config.toml
embed_dim = 256
encoder_arch = "swin"
encoder_norm = "layernorm"
encoder_qk_norm = true
encoder_inner_norm = false
encoder_patch_size = [2, 2]
encoder_depths = [3, 3, 3]
text_encoder_fused_qkv = true
text_encoder_parallel_block = false
optimizer = "muon"
grad_clip = 3.0
Rows from block 4 of the image encoder of a small contrastive image-text model, named by matrix and row number. Rows with one number belong to one neuron. Each number is 128 + 24 x the weight over its row's rms, rounded and kept within 0 to 255. All counts start at 0. After the name is the row's rms in percent of the matrix's.
After each neuron's rows are labels from the 100 images, of 14848, where the neuron reaches its highest value: "top examples" is what is common among them. Only what is clearly more common there than usual is listed. The data: rendered solids tumbling over patterned floors.
# fc1: MLP up (encoder.blocks.4.mlp.fc1.weight, 384x192), inputs 48-95
# fc2: MLP down (encoder.blocks.4.mlp.fc2.weight, 192x384, transposed), outputs 48-95

fc1.308 099 [108 120 112 179 154 187 101 133 118 129  90 142 121 125 127 109 113 142 200 125  98 114 156 143  88 135 125  55 123 113 129  80  86 137 148 102  99 152 136 163  95 132 117 168 118 142 141 133]
fc2.308 095 [114 151  99  95 150 143 147 105  73 149  98  63 146 147 114 165 150 117 134 137  77 144 127 119 151  97 120 135 153 119 152 171 151 138 138 105  99 101 134 164 149 150 119 146 129 118 160 158]
top examples: grey object; count: four; its colour: grey; white object

fc1.86 092 [146 111 145 103 138 129 104 161 177  83  79 119 118 103 105 100 146 149 141 142 103  88 139  97 134 133 128 137 123 152 156 143  94 146 129 139  83 165 182 129 165 124 147 131 109 118  98 142]
fc2.86 089 [128 126 146 103  88 176 153 150 128 107 167 128 110 152 140 170 141 139 145 171 169 134  80 157 126 139 143  96 153 123  79 138 131  93 121 109 129 121 126  94 116 131 132 133 119 110 107 123]
top examples: disc

fc1.211 135 [135 164 112 176 156 137 130  80 145 103 108  99 132  95  56 144 127 103 117 106 143 136 106 143 121 158 147 111  71  80 137 126 109 125 104 160 149 114 141 179 127 121 154 136 146 126 101 149]
fc2.211 098 [165 128 142 151 141  92 119 120 124 120 111 110 100 111 179  83  91 156 151 128 141 153 143 168 102 119 114 140 114 158 138 158 160 117 129 144 123 151 107 162  84  92 147 124 128 121 104 134]
top examples: octahedron

fc1.96 107 [128  77 132 105 110 124 125 166 159 150 155 147  85  95 118 127 132 128  65  86 170 115 151 106 109 110 140 113  83 117 102 141 131 118 135 136  47 145 109 102 133 140 118  76 123 138 125 103]
fc2.96 101 [111 130 142 136 104 112  91 152  94 123 132  88 149 150  96 115 131 151 180 158 148 139 111 112 163 157 113 134 151 141 123  99  87 107 172 120  99  94 139 118 130 110 140 131  93 119 101 125]
top examples: disc; twisted bar

fc1.306 107 [145  96 110 181 122  81 136  94 144 112 159 145 159  96 143 159 123 134 131 107 109 108 126 120 104 144 135 129 133 151 167 105 142 121 164 124 160 138 161 136 103 124 110 116  99 147 120 146]
fc2.306 111 [125 156 132 129 124 113 113 161 121 125 164 111 189 123 168 171 162 126 152 143  87 118  60 113 132 124 116 157 105 114 144 149 108 142  84 139  76 146  95 113  89 103 130 112 137 168 123 135]
top examples: count: one; egg; largest object: egg; sphere

fc1.382 099 [132 161 135 100  96 124 127 140  79 128 125 122 149 112 140 154 117 120 115 116 116 160 146 132 135 109 118 128 128 133  59 135  78 107 165 135 111 102 124 124 106 155 150 110  68  91  96 144]
fc2.382 099 [ 83 131 163 145 180  82 142 142 128 101 131 132 139 105 143  96 116 163 159 118 179 118 144 178 114  99 113 141 159 151 133  75 112 145 114 122 117 119 127 134  87  87 100 116 162 162 148 135]
top examples: brown object

fc1.276 100 [117 188 149 138 204 142 143  88  79 115 109 151 129 135 142 140 128 108 136 106 165  50 146 159 122 167 148 162 117 126  99 104 127 121 128 150 141 121 123 130 132 107 127 119  99 156 120 137]
fc2.276 108 [163 130 120 132 106 150  47 121 172 116 113 122 118  99  69 158 160 115 179 140  98 126  91 119 108 130 125 152 134 130 110 162 128 136 126 150 130 161 139 109 118 148 131 127  96 133  91 121]
top examples: disc

fc1.298 102 [154 120 111  83 155 125  94 113 131 137 143  98 113 133 112 143 156 123  96 107 115 148 136 119 160 140 153 111  95 183 112 111 147  65 107 160 128 137 151 136 114 123  92 101 137  97 135  99]
fc2.298 104 [109 137 102 140 134 137 137 111 138 134 114 115 115 182 114 154 100 144 122  83  95 126 140  92 139 144 103  94  83 145 126 134 138 150 109 125 179 146  88 113 174 159 120 122 139 138 154 145]
top examples: brown object; its colour: brown; its colour: black

fc1.261 110 [112 115 161 109 103 101 126 144 125 144  87 168 129 125  93  89 134 135 134 129 114 128 118 122 141 144 121 137 162 123 137  78 138  99 107 147 130 117  65 142 138 140 142 112 121 109 127 161]
fc2.261 100 [103 146 132 111 102 193 109 168 130 163 117 150 127 136 131 130 137 110 102 157 135 137 160 114  75 104 129 135  96 106 116  83 107 133 123 107  74 117 117 146 151 123 102  92 172 168 136 136]
top examples: torus

fc1.107 089 [146 142 178 137 103 125 108 173 160  92 140 125 117 158 119 111 105 154 134 114 113 111 146 123 133 153 123 113 149 138 132 125 169 136  91 140 129 141 156 151 159 123 143 119 132 102 117  88]
fc2.107 097 [185 137 163 105 123  99 139 172 129 153 126 118 103 133 137 119 116 143 119 157 149 160 127 101 137 150  97 146 124 103 105 123 153 186 126 109 176 141  99 131 138  94 125 137 159 126 179 128]
top examples: light from behind the scene; count: four; cube frame; spring

fc1.108 070 [148 136 105 130  99 121 117 124 155 126  76 120 126 134 150 159 119 182 103 135 160 128  99 116 126 115 114 134 126 124 137 123 104 144 102  96  89 114 119 144 155 109 154 132 113 106 113 149]
fc2.108 076 [106 129  87 140 115  85 106 134 121 119 105 108 132 112 136 157 108 127 117 122 153 129 113 118 119 115 153 134 117 153 127  81 109 128 152 132  89 126 176 141 147 109 130 146 162 133 129  92]
top examples: cube frame; chain link

fc1.202 111 [122 171 149 128 119 161  51 133 149 124 114 152 102  98 131 123 161 145 112 144 134 101 167 131 155 142 123 126 148 109 146 133 136 140 106 137 146 140 149 118 185 147 157 140 122 127 149 111]
fc2.202 111 [111 125 133 132 133 149 133 106 146 128 146 150 118 106 106 174  82  87 111 151 137 118 107 172 125 104 134  83 116  83 103 119 128 132 118  68  91 113 150 145 127 121  95 122 145 154 130 139]
top examples: chain link

fc1.278 093 [176 154 106 120 122 101 127  99 139  99  93 131 121 151 114 122 157 110 127 116 122 115 181 102 133 121 137 142 139 182  85 123 115 131 116 124 128 140 104 145  91 180 122 152  89 108 149 125]
fc2.278 099 [ 89 122 149 125 169 109 171 143 172 157 143 100 129 101 104  94  96 137 112 108 127 156 140 145 144 182 137 108 141 126 125 183 111 122  99  98 159 140 107  86 143 105 131 120 163 132 140  93]
top examples: grey object; chain link; its colour: grey

fc1.13 081 [125 128  88 130 111 171 108 130 122 136 151 132 170 137 127 134 153 129 132  85 124 109 200 112 128 152 115 128 112 147 157 152  90 159 137 114 166 137 135 168 131 148 122 102 167 112 140 136]
fc2.13 088 [120 119 120 132 136 140 184 101 162 143 113 149 119  86  83 132 125 121 129 122  97 143 109 132 135 103 140 150  94  98 106 148 168 109 141 158  80 130 169 117  95 128 143 105 109  97 124 103]
top examples: teal object; green object; blue object; its colour: teal

fc1.359 096 [141 122 177  88 146 127 102 132 166 104  94 159 110  92 143 148 121 108 129  97 142 147 116 116 115 131 118 153 143 142 130 112 127 177 197 137 135  90 144 128 134 118 165 160 151 134 117 138]
fc2.359 091 [117  98 153 171 144 143 107 122 162 125 115 112 159  95  99 153 138 101 132 135 156 132  94  98 110 108  93 131 158 143  94 141 104 161 122 113  87 152 131 139 112 123 133 135 107 117 122 115]
top examples: chain link; cube frame

fc1.52 071 [ 87 117 141 130 143 161 121 145 146 150 173  78 129 115 141 126 169 121 132 154 161 189  76 160 107  83 155  97 137 141 120 126 111 132 177 131 133  87 113 109 131 131 116  82 118 145 105 100]
fc2.52 077 [137 172  76  73 144  80 131 110 124  84 128 122 122 151  90 172 113 130 129 108 175 138 121 172 134 182 156 145  44 134 110 102 116 104  90 105 132 125 108 165 122 130 116 109 152 143 172 134]
top examples: light from behind the scene

fc1.294 096 [ 87  99 126 167 123 133 139 106 128  88 115 162 139 131  91  85 106 170  99 154  82 171 124 137 102 111 113  80 148 121 149 123 133 147 106  95 128 124 148 113 113 126 127 101 122  94 139 163]
fc2.294 083 [152 133 149 109  93 154 126 154 104 123 143 123 120 122 150 123 169 102 165 122 141 110 143 120 151 106 117 150 137 194 108 102 114 103 152 161 153 168 125 125 144  97 140 175 152 164 126  93]
top examples: chain link; torus

fc1.32 095 [133 115 133 150 133 143 142 104  72 135  88 138  86 105 140 142 159 176 178  83 101 129 114 139 129 119 148 129 160 111 109 151 103  96  96 120 127 120 123 152  95 173 162 133 103 142 141 139]
fc2.32 098 [112 141 104 190  96 155 104 130 176 152 132 124 115 158 134 130  80  78 129 131 120 113 111 110 107  93 136  82 167 148 110 106 167 112 160 139 140 107 114 136 124 133 110 121 170 137 108 124]
top examples: cube frame; chain link

fc1.330 084 [113 163 114 116 151 115 142 144 107 172 112 126 119 146  82 128  98 137 133 102 102  90 114  91 128 112 108 136 152 152 144 144 156 142 119 159 143  83 137 128  87 153 106 121 114 136  97 130]
fc2.330 093 [179 117 166 138 128  83 160 132 153 110 115 168 108 138 111 124 142 128 137 106 148 147 100 125 169 128 137 119 120 109  98 139 133 116 138 116 108 150 124 132 141 109  81 117 137  94 133 117]
top examples: grey object; white object; its colour: grey; sphere

fc1.245 099 [ 86 134 130 110 118 140 121 144 162 115 131 116 126 136 124 156 111 122  91 101 127 142 152 140 153 105 133 133 153  83 153 131 103 114 159 122 145 135 129 140 104 130 123 158 143 149 107 112]
fc2.245 095 [148 113 143 121 156 125 131 152 147 108 156 149 148 106  93 173 128  97 167 182 132 106 168  76 106 156 119 103  92  99 174 109 128 124 159  69 118 108 104 118 128 124 126 120 158  92 131 132]
top examples: cube frame

fc1.266 077 [121 133 109 146  99 102  77 121 159 109 124  95  91 118 181 159 133 110 136 188 148 124 144 117 144 152 154  94  99 131 121 140 127 107 116 134 112 127 134 159 117 134 139 153 147  97 106 124]
fc2.266 088 [ 97 145 123 134  89 127 140 106 100 136 119 118 140 125 118 106 127 131 141 128 111  94 151 149 149 141 149 153 131 138 134  83  88  84 167 105  85 185  90 115 128 144 152 103 199 155 132 152]
top examples: blue object; count: four

fc1.46 072 [135 156 134 161 101  94 104 147 157 131 123 123 132  83 156 135 143 104 167 125 130 164  91 139 156 131 133 117 140 146 145 133  83  80 134  89 124 119 110 137 123 104 132 134  98 118 110  78]
fc2.46 078 [123 105 121 152 117 178 158 132 138 153 197 142 125 117 161 115 167  98 153  83 166  77 136 136  70 143 135 107 103 129 118 164 101 166 104 168 153 143 155 109 129 148 139 176 139 118  95 101]
top examples: teal object; count: four; blue object; purple object

fc1.165 089 [146 139 159 115 158 173 120  99 141 106 124 135 115  97 137 123 130  73 157 110 158 140 144 152 122 147  98 125  87  73 121 102 136 158 129 126 125 135 167  85 153 128 149 108 133 127 120 114]
fc2.165 088 [ 80  99 131 151  98 128 159 156 107 149  79 138 108 128 123 116 105  97 133 121  92 142 152  71 181 112 143 157 161 144 144  87 110 105 128 143  92 128 114  76 130 105 124 140  96 130  77 105]
top examples: torus; chain link

fc1.326 092 [116 133 154 100 118 130 130 165 138  98 162 121 110  97 112 140 120 114  53 125 135 151 115 100 157 137 105 121 116 145 156 100 108 144 181 104 128 121 139 103 104 130  93 119  78 157 145 142]
fc2.326 089 [151 178 130 115  68  69 123 108 140 162 141 131 126 148 117  66 145 130 153 105 110 177 119 122 116 100 147 145 153 112 148 167 128 112 138 126 134  75  98 129 154  86 165 129 133 159 127 135]
top examples: pink object; count: four; red object; jack

fc1.146 079 [ 90 156  96 132 140 140 124 124 130  87 110 185 132 172 147  88 139 114 130 123 123 142 183 136 137 106 117 130 149  95 111 151 147 145 129  92 147 157 135 129 119 139 109 128 111 148 110 126]
fc2.146 084 [107  73 170 143 130 143 141 133 153 158 148 158 116 103  95 192 116 127 143 117 158 149  95 126 127 170 116 134 119 154 119 101  69  77 126 123 109 144 127 116 102 126 144 124 117  98  61 113]
top examples: cube frame

fc1.351 107 [108 143 128 129 143 140 128  74 143 104 110 134  63 148 128 133 139 120 171 117 137 123 129 173 119 137 141 107 124 118 134 186 157  72 174 158 128 126 124 146  98 126 144 126 139 144 137 172]
fc2.351 098 [132 143 123 182 166 107  78 132 151  89 133 136 125 150 147 151 107 145 114 160 116 120 106  61 118 108 100 122 126 144 124  96 117 148  77 142  95  96 157  73 139 123 130 152 101  94 119 109]
top examples: disc; capsule

fc1.217 088 [ 80 121 112 102  99 125 103 126 143 145 144 111 119 143  79 105 136 113 100 168 116 135  81 123 149 125 122 113 148 171 163  91 144 166 179 145 144 149  96 138 155  89 125 104 106 169 151 144]
fc2.217 090 [140 192 166 111 123 127 137 143 132 114 141 136 143 113 148  86 179  92 133 139 137 135 165 121 150 109 157 120 153 123 128 127 142 135 130 115  89 134 105 133 135 121 132 115 158  82 137 174]
top examples: pink object; count: four; red object; its colour: red

fc1.281 112 [111 164 167  81 134 128 119 113 100 114 147 130 120 118 145 150 143 163 146 138 147 146 115 149 168 144 114 124  96 140 122 164 146 124 138 127 161 114 114 112 123  95 150 152 117 126 131 138]
fc2.281 097 [118 130 151 148 132 157  93 127 132 102 134 137 132  93 136 121 140 108 134  90 134 122 119 179 136 144 153 152 170  94 114  80 140 155 155 149 159 124 109 107 145 103  98 141 118 159  98 135]
top examples: chain link

fc1.258 089 [ 89 135 115 126 151 148 133 116 122 191 133 122 133 131 147 141 135 152 166 144  89 115 113 135 137 134 119 140 131 101 139 144 181 115 161  88  78  75 181 179 100 109 128 124 108  96  98 122]
fc2.258 105 [127 119 151 144 159 104 142 140 163  90 126 124 125 146  92 128 137 148 114 116 135 143 138 115 163 143 153 166  70  91 113  75 147 101 104 137  88 170 160 158 139 107 133 170 140  96 108 122]
top examples: grey object; count: four; its colour: grey

fc1.234 092 [159 139 139 160 115 153 108 111 100  77 128 185 145 135  99 129 146 121 150 144 126 113 115 138 109 132 151  99 130 134 107 117 151 162  83  84  91 137 121 138 158 160 126 142 102 143 147 149]
fc2.234 092 [140  91 117 116  80 137 106 128 152 141 104 116 126 175 134 130 134 113  95 118  98 112 112 146 172 135 128 108 113 144 126 127 175 134 116  96 126 121  97 151 132 131 164  95 142 140 149 138]
top examples: count: one

fc1.109 084 [144 162 148 150 137 119  91 137 152 150  98 122  75 108 154 137  86 125 134 114 140  92 134 127 116 125 128 149 150 111 170 137 150 111  97 135 124 142 130 156 123 107 124 113 146 128 161 109]
fc2.109 088 [165 124 104 115 103  84 140 102 106  97 143  88 101 132  97  88 162 125 138 118 155 129 107 102 152  98 171 120 161 140 112 116 129 127 152 148 118 134 154  89 112 149 147  61 158 134 125 153]
top examples: blue object; count: four; capsule

fc1.341 085 [151 114 153 120  72 129  88 133 171 110 126 118 144 134 123 106  85 110 169 144 171 115 150 121 139 153  88 124 136  76 139 133 124 125 153 160 126 136 139 110 104 139 162 130 112 119  90 113]
fc2.341 092 [136 149 152 146 124 133 153 135 107 131 139 106 119 145 118 135 145 135 138 149 108 143 147 116 130 138 107  63 137 126  98 177 115 115 113 107 119  98 171 145 139 151 127 116 107 162 126 151]
top examples: count: one

fc1.35 095 [ 73 172 157 169  89 119 126 138 127 114  92 132 103 100 153 124 156 101 157 175 160 125 103 135 149 168 117 104 109 116 109 146 124 120 122 145 121 106 161 185 102 101 130 143 127 136 123  84]
fc2.35 096 [160 159  92 124 124 135  89 107  85 126 117 109 149 160  96 116 118 114  84 135 140 113 142  86 125 143 155 152 101 151 143 125 107  90 162 161 140 109 117  93 125 132 141 126 144 123 114 146]
top examples: teal object; count: four; blue object

fc1.23 094 [131 156 117 120 140 133 103 127 131 121 105 133  93 100 144 153 179 127 116 112  98 174 150 105 129 103 137 106 136 131 146 139  81 123 106 104 162 116 145 144 156 120 130  79 149 130 123 102]
fc2.23 103 [154 109  89  75 109 116 127  82  70 129 122 155 152 110 144 152 166 143 129 155  97 133 149 103 130 120 130 111 116 129 171 104 120 159 178 108 127 189 127 119 122 158 104 105  79 126 132 136]
top examples: count: one; light from behind the camera

fc1.379 103 [108 126 113 186 175 135  87 124  96 128 141 129 118 155 128 131 114 117 125 133 134 125 108 117 101 158 150 133 128 124 152 133 171 141 135  88 134 151 101 118 113 187 132 121 155 141 125 150]
fc2.379 101 [154 128 138 131 117 100 149 117 121 110 148  92 170 125 108 100 104 131 138 166 136  56 110 132 151 116 109 118 132 127 190 177 159 112 151 106 117 122 151 115 109 132 110 122 110 159 111 120]
top examples: light from behind the scene; sphere

fc1.243 096 [113 132 131 153 105 106  88 134 172 158 122 122 124  77 179 146 141 142 137 175 167 135 105  80 175 107 135 125  89 125 156 123 111 140 144 131 126  92 128 110 135 139 123 135  76 118  82 135]
fc2.243 098 [ 98  96 143 116 126 132 153 108 145  84 182  84 136 171 143 128 151 126 140 124 146 135 130 111  97 135 178 135 128  72 123 105 125 135 176  97 148 120 151  99  97 115 151 114 160 127 121 115]
top examples: brown object; light from behind the camera; its colour: brown

fc1.327 091 [ 99 122 159  99 130 146 158 175 108 139  45 119 135 130 169 138 113 102 138 140 106 112 127  90 155 167 126 105 142 138 133 101 135 118  96 131 133  80 127 123 146 102 184 126 175 140 128 101]
fc2.327 104 [114 111 135 113 102  94 159 169 149  88 140 160 145 105 161 154 136 151 101 139 175 165 143 142 121 121 100 130 140 115  89  93  84 151 140 146 107 150 122  96 123 120 158 151 160 104 100 117]
top examples: blue object; star block

fc1.365 110 [121 153 149 135 130 128 161  89 133 138 126 149 108 129  89 170 100 138  96 101 135 118 139 141 144 134 125 111 140  95  73 141 140 103 161 137 125 106 128 124 118 114 149 112 143 129 130 123]
fc2.365 107 [116 143 109 138 138 188 147 134 153 101 204 135 121 138 118 108 104 136 144 139 143 100 135 122  86 103 133 126 136  88 123  99  96  72 133  98  96 126 138 115 134 110 117 145 108 137 100 149]
top examples: cube frame; cog

fc1.361 105 [128 119 156 149 169 126 100 142 132 117  64 138 130 103 130 103 145 142 134 133 108  70 132 152 106 108 131 151 115 126 136 101 107 144 122 113 137 105 144 237 134 119 115 154  97 145 115 115]
fc2.361 111 [109 109 116  96 106 114 138 108  61  96 164  61 107 135 147 157 177 148 133 161  92  67 141 133 111 120 112 119 145 125 127 107 149 142 114 159 135 143  99 111 112 151 137 136 134 113 144 155]
top examples: disc

fc1.22 096 [ 96 151 168 143  97 145 144 103 121 118  99 122 144 103  95 103 129 106 144 141 171 127 110 119 117 142 145 151 119 183 133 133 120 128 146 127 107  90 100 151 113 115 117 115  97 161 142 159]
fc2.22 097 [164 137  85  93 149  95 122 136 113 111 129 112 134 161 135  95 123  88  91 123 146 122 158 126 170  87 124  96 118 151 100 109  98 100 156 133 135 134  80 115 151 141 140 116 140  98 154 142]
top examples: pink object; its colour: pink

fc1.374 105 [132 138 141 124 148 140 103 138 154 104 128 148 163 115 131 173 103  85 142 150 109 156 103 101 128 105 132  94 143 150 125 111  95 140 134 107 125 102 146 106 144  87  90 172 159 133 175 112]
fc2.374 095 [125 140 117 124 148 158 134 139 139 119 141 134 162 116 100 137 139 139  65  86 139 125 140 141 129 151 101 143 138 100 121 116 135 149  91 121 167 147 134 119 121 118 126 102 112 158 158 121]
top examples: pink object

fc1.280 116 [134 157 114 111 105 130 118 129 136 148 143 158 135 137  94 109 135 118 101 158 146 140 120 155  98  94 119 122 119 144 142 103  76 109  88 120 102 126 127 113 111 179 134 165 156  97 133 118]
fc2.280 107 [132 113 114 152 164 176  93 135 139 169 108 146 154 146 141 144 112 120  77 141 131 146 146 135  75 119 142 118 146 153  70 101 122 162 116 144 104  96 137 138 100  98 147 140 145 116 137 130]
top examples: cube frame; chain link

fc1.212 099 [137 172 130 125 140 147 155 139 151 121 134 167 105 146 134 131 176 129 156 139 158 118 141 111 118 134 136 187 166 135 111 144 125 151 133 123  97 112 143 128 148 152 116 106  74 168 124 136]
fc2.212 115 [ 97 171 119 141 114 103 127 126 114 140 156 116 166 132  87 149  72 132 155 114  93  91 123 155 129 135 111  99 149 171 137 143 129 141 133 157 149 110 113 120 120 124 179 150 131  70  74 126]
top examples: chain link

fc1.137 135 [110  95 117 171 158 129  96 133 144 143 107 144 165  94 105 122 101 168  78 119  82 156 145  92 102 144  75 121 133 134  98  94  86 168 106 151  96 130 138 102 120 162 167  92 110  78 122 121]
fc2.137 113 [129 150 135 122 113 138  74  96 125  90 100 105 130 160 139 133 119 119 152  95  81 126 156 100 149 118 146 125 124 144 126 102 123 131 129 134 105 106 140 103 141 103 122 166 114 129 103 100]
top examples: torus; capsule

fc1.195 094 [161 140 123 161  71 159 137  68 107 175 136  99  99 134 107 107  99 130 136 108 132 118 118  86 190 164 151  89  80 114  87 109 118 103 106 161 132 139 117  91 107 186 148 105 146 142  99 136]
fc2.195 106 [ 83  89 115 112 144 101 145 119 126 162 128 103 103 106 150 129 161 125 143 150 180 136 157 126 110  93 140 122 119 136 108 163 136 146 158 115 153 118 143 144 112 110  72 135 127  80  90 135]
top examples: grey object

fc1.191 091 [137 150 142 147 100 137 152 120 131 112 116 134 114 116 117 119 142 151 144 139 136 163 123  86 146 128 123 145 149 161 144 147 135 125  86  95  79 135 113  99 112 162 131  66 126 144  92 142]
fc2.191 094 [ 82  98 108 106 152 123 147 137 185  96 113  99 164  88 152 116 159 124 150 139 150 118 137  99 114 148  84 128 129  92 151 188 165 155 114 143 116 156  98 147 156 120 151 115  96 186  85  88]
top examples: count: four; cube frame

fc1.189 091 [129 100 118 109 136 143 136 106 140 161 117 131 141 127 138 154 126 132 101  82 143 143 132 139 177 108 145 153 131 141 126 206 115  93 120 137 132  77 122 108 123 146 152 100 143 128 141  89]
fc2.189 101 [143 125 178 122 164  88 118 160 143 118 153 139 165 121  82 135 146 115 126  96 152  95 121 100 114 146  98 136 151 135 101 143 115 180 144  97 110 178 140 162 131 131  83 105 149 155 112 113]
top examples: disc

fc1.328 104 [106 119 121 148 147 124 108 100 150 134 188 124 119 140 125 135 107 103  65 132 135 114 104 139 158 115 101 125  93 165 141 142 138 138 120 117 132 125 127 119 128 127 144 153 119 130 125 177]
fc2.328 110 [119 148 136 130  93 135 117 143  87 146 174 114 138 124 136  74 105 137 169 131 147 133 123 139 141  91 115 122 168 159  78 149 104 151 160 114 144  73 106 115 123 148 137 126 121 114 170 161]
top examples: pink object; count: four

fc1.69 094 [113 135 131 186  99  91  84 122 140 146 156 133  99  86 141 161 124 130 129 118 125 141  97 121 182 105 157 104 144 150 156 130 130 158  93  78 144  96 132 127 115  77 178 112 149 122  99  90]
fc2.69 110 [133 145 127 115 109 150 156 122 131 129 167 129 128 127 118 129 172 142 153 110 161 129 125  93 114 148 112 137  81 111 154 182 126 115 135 142 154 116  82 137 106 120  88 134 129 159  90 163]
top examples: teal object; count: four; spring; chain link

fc1.7 096 [129 132 147 150 146  68  79 126  68 156 116 160 121 143 147 161 121 127 150 104  98  84 147 164  82 134 161 134 156 146 101 135 174 108 137 115  93 149 126 185 141 135 102 165  97 101 102 137]
fc2.7 111 [ 96 114 131 111 104 139 119 122 164 135 132 150 131 161 112 138  69 165 132 118 158 133 105 137 130 127 100 125 118 110 129 117 151  93 130 126  95 118 103 131 195 125 115 146 164  78 121  67]
top examples: count: one; sphere; largest object: sphere

fc1.383 097 [115 138 156 128  82 127 133 111 128 121 113 155 121 106 121  66 115 133 155  53 111 139  97 149 158 123 123 119 135 138 104 158 148 141 133  74 101 118 141 107 119 141 156 141 116 134 135 101]
fc2.383 099 [112 143 122 123 165 135 120 129 128 109 117 134 142 120 166 133 113  91 144 162 134 168 136  93 149 112 126 130 113 148 149 122 123 109  87 143 111 103 136 143 173 135 105  93 142 147 113 122]
top examples: count: four; orange object; light from behind the scene; spring

fc1.102 084 [169 144 160 121 146 114 147 160 114  97 139 132 143 132 141 181 139 142 121 122 140 161 119 119  98 118  65 118 131 119 116 118  94 131 131 136 144 116 149 108  87 162 129 100 146 107 110 137]
fc2.102 099 [114 102  98 104 129 138 100  87  80 144 125 163 128 147 133 109 143 110 126 113  67 143  99 130 136 110 127 161 113 171 128 159 117 127 130  94 179 154 141 148 153 154 101 103  84 123 147 172]
top examples: count: one

fc1.317 103 [ 86 114 121 163 133 121 113  98 163 141 145 141 138 166 143 106  98 137 109 129 154 142 154  95 172 150 164 138 104  86 151 142 134 125 147  76 121 121 114 116 129 137 136 117 110 128 127 191]
fc2.317 105 [124 108 137 117  86 111 120 139  99 143 135 139 103 110 149 116 139 152 168 163 162  83 135 186 126 132 135 134 151 100  93 120 131 135 141  90 127  90 180  95 112 112 115 135 123 112 124 129]
top examples: brown object; count: four

fc1.124 114 [144 155 156 161 159 138 107 121 120 116 144 115 100 147 109 142 129 110  99 157 121 116 171 119 110 146 106 142 113 132  80 146 124 135 178 182 129 147 148 106 154 105  87 146 108 104 134  98]
fc2.124 104 [102 134 165 107 112 179 114 151 104 130 100 135 126 104 152 133 136 139 143 127  88  99  94  92 122 129 124 158 165 118 135 129 125 140 152 110 143 107 159 111 123 138 119 108 130 115  94 116]
top examples: chain link

fc1.64 100 [ 99 140 158 178 161  92 121 131 130 108  99 123  92 129 143 156 117 115 131 137 148  93 125 157 143 134 129  81 164 131 120 152 125  93 120 133 155  87 138 138 129 128 109 138  80 136 171 147]
fc2.64 106 [ 94 143  74 130 114 138 134 129 164 119 119 123 168 119 178 134 146  99  79 125 141 146 152 123 146 123 148 140 111 144 135 126 100  91 128  79 158 168  79 105 146 122 120 156 127  90 129  85]
top examples: count: four; teal object; green object; its colour: teal

fc1.271 079 [128 148 119 117 148 169 159 138 108 104 148 116 123 178 160 139  99 112 195 155 125 163 100 126 125 108  92 128 153 106  54 113  64  82 124 113 115  98 161  81 167 127 154 139 119 172 149 139]
fc2.271 087 [150 120  99 118 128 105 155 128 128 151 100 131 116 163 122 172 113  96  95 110 166 118 137 116 100 127 154 139 101 128 147 125 127  93 101 172 107 112 102 108  96 138 136 117 130 135 129 147]
top examples: octahedron

fc1.370 110 [163 163 149 121 116 132  94 147 143 156 131 109 119  87 127 108 151 160 103 122 139 102 148 142 123 130 110 152 134 105 132 156  82 123 128 160 115  97 122 131  96 110 114 141  83 114 150 103]
fc2.370 098 [116  77 132  76 128 129  99 121 134 152  83 128 159 124 172 150 139 112 135 158 144 119 125 106 144 117 144 116 126 133 103 123 133 118 131 124 130 123 138  81 140  93  75 133 155 162 121 150]
top examples: torus; chain link